{
  "model": "sound classifier",
  "dataset": "simulated sounds of rotating machines with and without faults",
  "train_examples": 39062,
  "gain_aug_db": 6,
  "n_mels": 80,
  "hop_length": 160,
  "input": "log_mel",
  "spec_augment": true,
  "win_length": 512,
  "targets": ["speed"],
  "num_classes": 3,
  "arch": "tdnn",
  "norm": "batchnorm",
  "activation": "elu",
  "channel_attention": "se",
  "depths": [14],
  "kernel_size": 3,
  "stem": "single",
  "widths": [256],
  "loss": "cross_entropy",
  "init": "torch_default",
  "optimizer": "soap",
  "beta2": 0.99,
  "lr": 0.0043,
  "beta1": 0.95,
  "shampoo_beta": 0.99,
  "eps": 1e-08,
  "precondition_frequency": 10,
  "max_precond_dim": 512,
  "merge_dims": false,
  "one_sided": false,
  "adamw_lr_other_params": 0.0011,
  "steps": 22800,
  "batch_size": 256,
  "epochs": 149.4,
  "lr_schedule": "cosine",
  "final_lr_fraction": 0.05,
  "warmup_steps": 4560,
  "weight_decay": 0.0,
  "adamw_weight_decay_other_params": 0.05
}
Rows from block 11 of a small sound classifier, named by matrix and row number. Each number is 128 + 24 x the weight over its row's rms, rounded and kept within 0 to 255. All counts start at 0. Numbers have three digits each. After the name is the row's rms in percent of the matrix's.
After each channel's rows are labels from the 100 clips, of 14848, where the channel reaches its highest value: "responds to" is what is common among them; "loudest" is the band of the loudest frequency at the time of the peak. Only what is clearly more common there than usual is listed. The data: simulated sounds of rotating machines with and without faults.
# conv: pointwise conv (model.blocks.11.conv.weight, 256x256x1), inputs 128-255

conv.254 101:099146099140087126097076117119135098093128108153150123140113117148111114116109152141128135179106132093157126167112162140138111068111112150129135121131147136141104148175119160116131073116101071098178097148145121152131060152132139140150094104154119174129142126115160129118123117092111158134158134130097180107113139154101168181141113100099129075138108154160105097118128128143108123138150
responds to: fan
loudest: 1000 to 2000 Hz

conv.6 111:131151142150116123158128108115139120104086162140116176172127150190091114153114080120113117129078103166120140155124101166169157138132104124184143137077136147153119136160094127122134144161135097147143155146110107140122091146114123102087115094137103113152164170132134129151143107152107141116116110141108154118160139082131135164174121118137152135108131165139134134153065152130148133150149
responds to: speed: slow; fan; conveyor
loudest: 1000 to 2000 Hz

conv.55 098:138117154124123123114155116133110079126074100126139089126153107129130094152084124122083094164103143106131144166170116089141154153132171152111111082126196136152097143138097167121150140112108113145126125124152150098160192102136096142101105141133096131101154146147114128106161135149145190109120133131129089154126138134096142106119084105111136121130177126111082121114101071133099123115142
responds to: fan; gearbox
loudest: 1000 to 2000 Hz

conv.90 105:128086112124157102148142153135152087145141159108135125154126133151113107179163152160131135115104137192134147110110109123120169140116168150116139111137118141133148040114128113132131115112109093101125147142073119144137103139076093135103101121175135121104127120126117127101121099113110131137139119140099130190134134116146117126102118141142173099107132130149103102154152138142138126134136
responds to: fan
loudest: 1000 to 2000 Hz

conv.242 101:146133157090116093116138159132130147062094127121114134118126120144136116137120118140141120202121099139149119133182130143111155153130114096092110140103161143119122090126097133142111122172173146134141126194159117158074105120148132104114128156138119066163163141120125079138120173137124124149135168102118095121161106143075147122112159127118106139153120171116141131111152141151164117133150
responds to: fan
loudest: 1000 to 2000 Hz

conv.184 102:121150112131184129145154105175121110140128112126123118173125130109165081133082079102113144124113117102112167117124137083083150090159183124124125121122140130120144149158149152086088088136141141151153168174128230138147145136097139139144116114142156135103156150108130165146113137129147185156115080134117117146134123136135151157155123080111153116113130102146134140127150119160138127108101
responds to: speed: fast; gearbox
loudest: 1000 to 2000 Hz

conv.139 119:136113127134087123161125151177133118136179142141126141103126115145109125129132109119103099123096121142120114132154141133117112204130127077156151113130108142133126095101101140170159154154193115136113127107102143151118146113066154094115123105061134054080128136132128136154122114131158108119114082136119137156170120114144137122112154137106121124153157110125165130167141126093136102165133
responds to: fan
loudest: 1000 to 2000 Hz

conv.132 117:145139123145101137145131139104089126111121098095180147141137139101144132125156132090120137151134151125133144113116171111134125121133171114121103120154117111140104113135156104097148137103124086136147124107172167117121123139139114106151125154103094123105110109144160060103111160141071109080117137104120080139048135160132101173149143088103120092117133120082151071130101128146113153141119
responds to: fan; thin (high-pass)
loudest: 1000 to 2000 Hz

conv.154 104:120124160133168083089171097138087097130114148154164160158103125119096123113154095141081130165160087163131148160138132129127174136125128126139147129113153097122147065165176165141132121112094136106128137119136130114081088113130183152110107166145130184114137122182138146104105157140142146173117159137124086113170148122175100130118126056151149151082190107120142126100130145124140117109103
responds to: fan
loudest: 1000 to 2000 Hz

conv.122 106:104176172108142126132130102154128131086112119137135116119109144108110084111118100116129133143147112133160122079116140113109174114107160113133144105124154155139114130163112175179100089131080142118174121123133067129119131137181093127120082171137139199157098154134136128149147129129114096128114117146131108156145114134101116126143151106139088121116104138138140118148117123120126078160120
responds to: speed: fast; fan
loudest: 1000 to 2000 Hz

conv.111 098:123115108117112146082146146146165155155109118095080149064150135138093125154140120145113136087083127111163153132132119134129134134161130161147203114142143136142140154116126103131147129148120081136119139133121092204137079116138117116101129152101113079108146120117117113133157120122083134121130115142107108104123111111111135169149123124139118133119132151148154163137108139119124135172129
responds to: speed: slow; fan; conveyor
loudest: 1000 to 2000 Hz

conv.217 091:124118081108134111106112097115117133202148142108113135115123124115117102166157072137129141163086159130132129116112116169141117140157153106138111114120165135157124132128086140110128101139123091114170143121119131160133134090127137098155115115059136125114081127130131101122100134097144106073155123191117121142128129112174094146108110122128139119110155127139184128090146126150107099101130
responds to: fan
loudest: 1000 to 2000 Hz

conv.41 089:167086134150146125160151121133160158118105176097158118135161095134130131138113141093119113116145110141059110132108124116123147140098142108156125152110110121133144160148100105143137131141128110124091187113122139108145107097115097139114122135114122160148114081139095114195149112170105138109153082137098101081115162107116126105158154113074091146109112153104063153166106122123135138142135
responds to: speed: slow; gearbox; fan
loudest: 250 to 500 Hz

conv.127 111:116098133109124116137176142129108107162137133099107122112114148139146125157112087124128093134130090192110096091148120139135154104116160154132143130156151180086109156094155177134135129159150125143140135167132129121103115124150078139123124145088161113136116133124119155120101071093114123163140131157131172134161105117151141121138141124187145127106167154131113126148118147099139154126100
responds to: fan; gearbox
loudest: 1000 to 2000 Hz

conv.161 123:127065164142078109129127124134123074177176127161096129126136124118107087138130153098161151167126114131131096140167168124134137153127145119121122148135171166158141087151100114145147159139155139141129139148121134155097130128115157144125080146106135110147177133140134137123127138119132141099102101134120140177135099097150129098105152103102138115151113091137191145130137107095161161133116
responds to: fan; conveyor
loudest: 1000 to 2000 Hz

conv.237 083:082138147099143112151112126145139101077133164111148134105127107115102099166094094129170144145115161175115145102144124142160122095118124129132102112102151122099112109134106131108108105140125115091135147150106142087125157079098148076152102184145140080142171148141124137136162146108112147116170152134066134147098107078110146165154137112115133149124158143125116133109112129154095110114128
responds to: fan
loudest: 1000 to 2000 Hz

conv.113 104:111090138125112109102144152116152116126116108114110153124161092148124141123131183132100128105125151127115140121120154100124159141104147120160129169103073105112117117141112133103138113150116143134108122144144150146158074130071130121126109092148125087148157106119119135133124124089161072127163079143084132147121123146169125118053105107131138123094124129107119127166138128135090192093101
responds to: fan
loudest: 1000 to 2000 Hz

conv.190 118:120138126131152137104107150109124047150182126139127132102084127117133129094134145169145089143080148098115165112115130123095165148158107105167136150153123086155142086121162146084129141114097141144112141101170121108108135118102117139170087125115182096139181177138107113121139120114126125130096130146129080149127141165117139120150123107158147088171133144101144149100106111166095126084095
responds to: fan
loudest: 1000 to 2000 Hz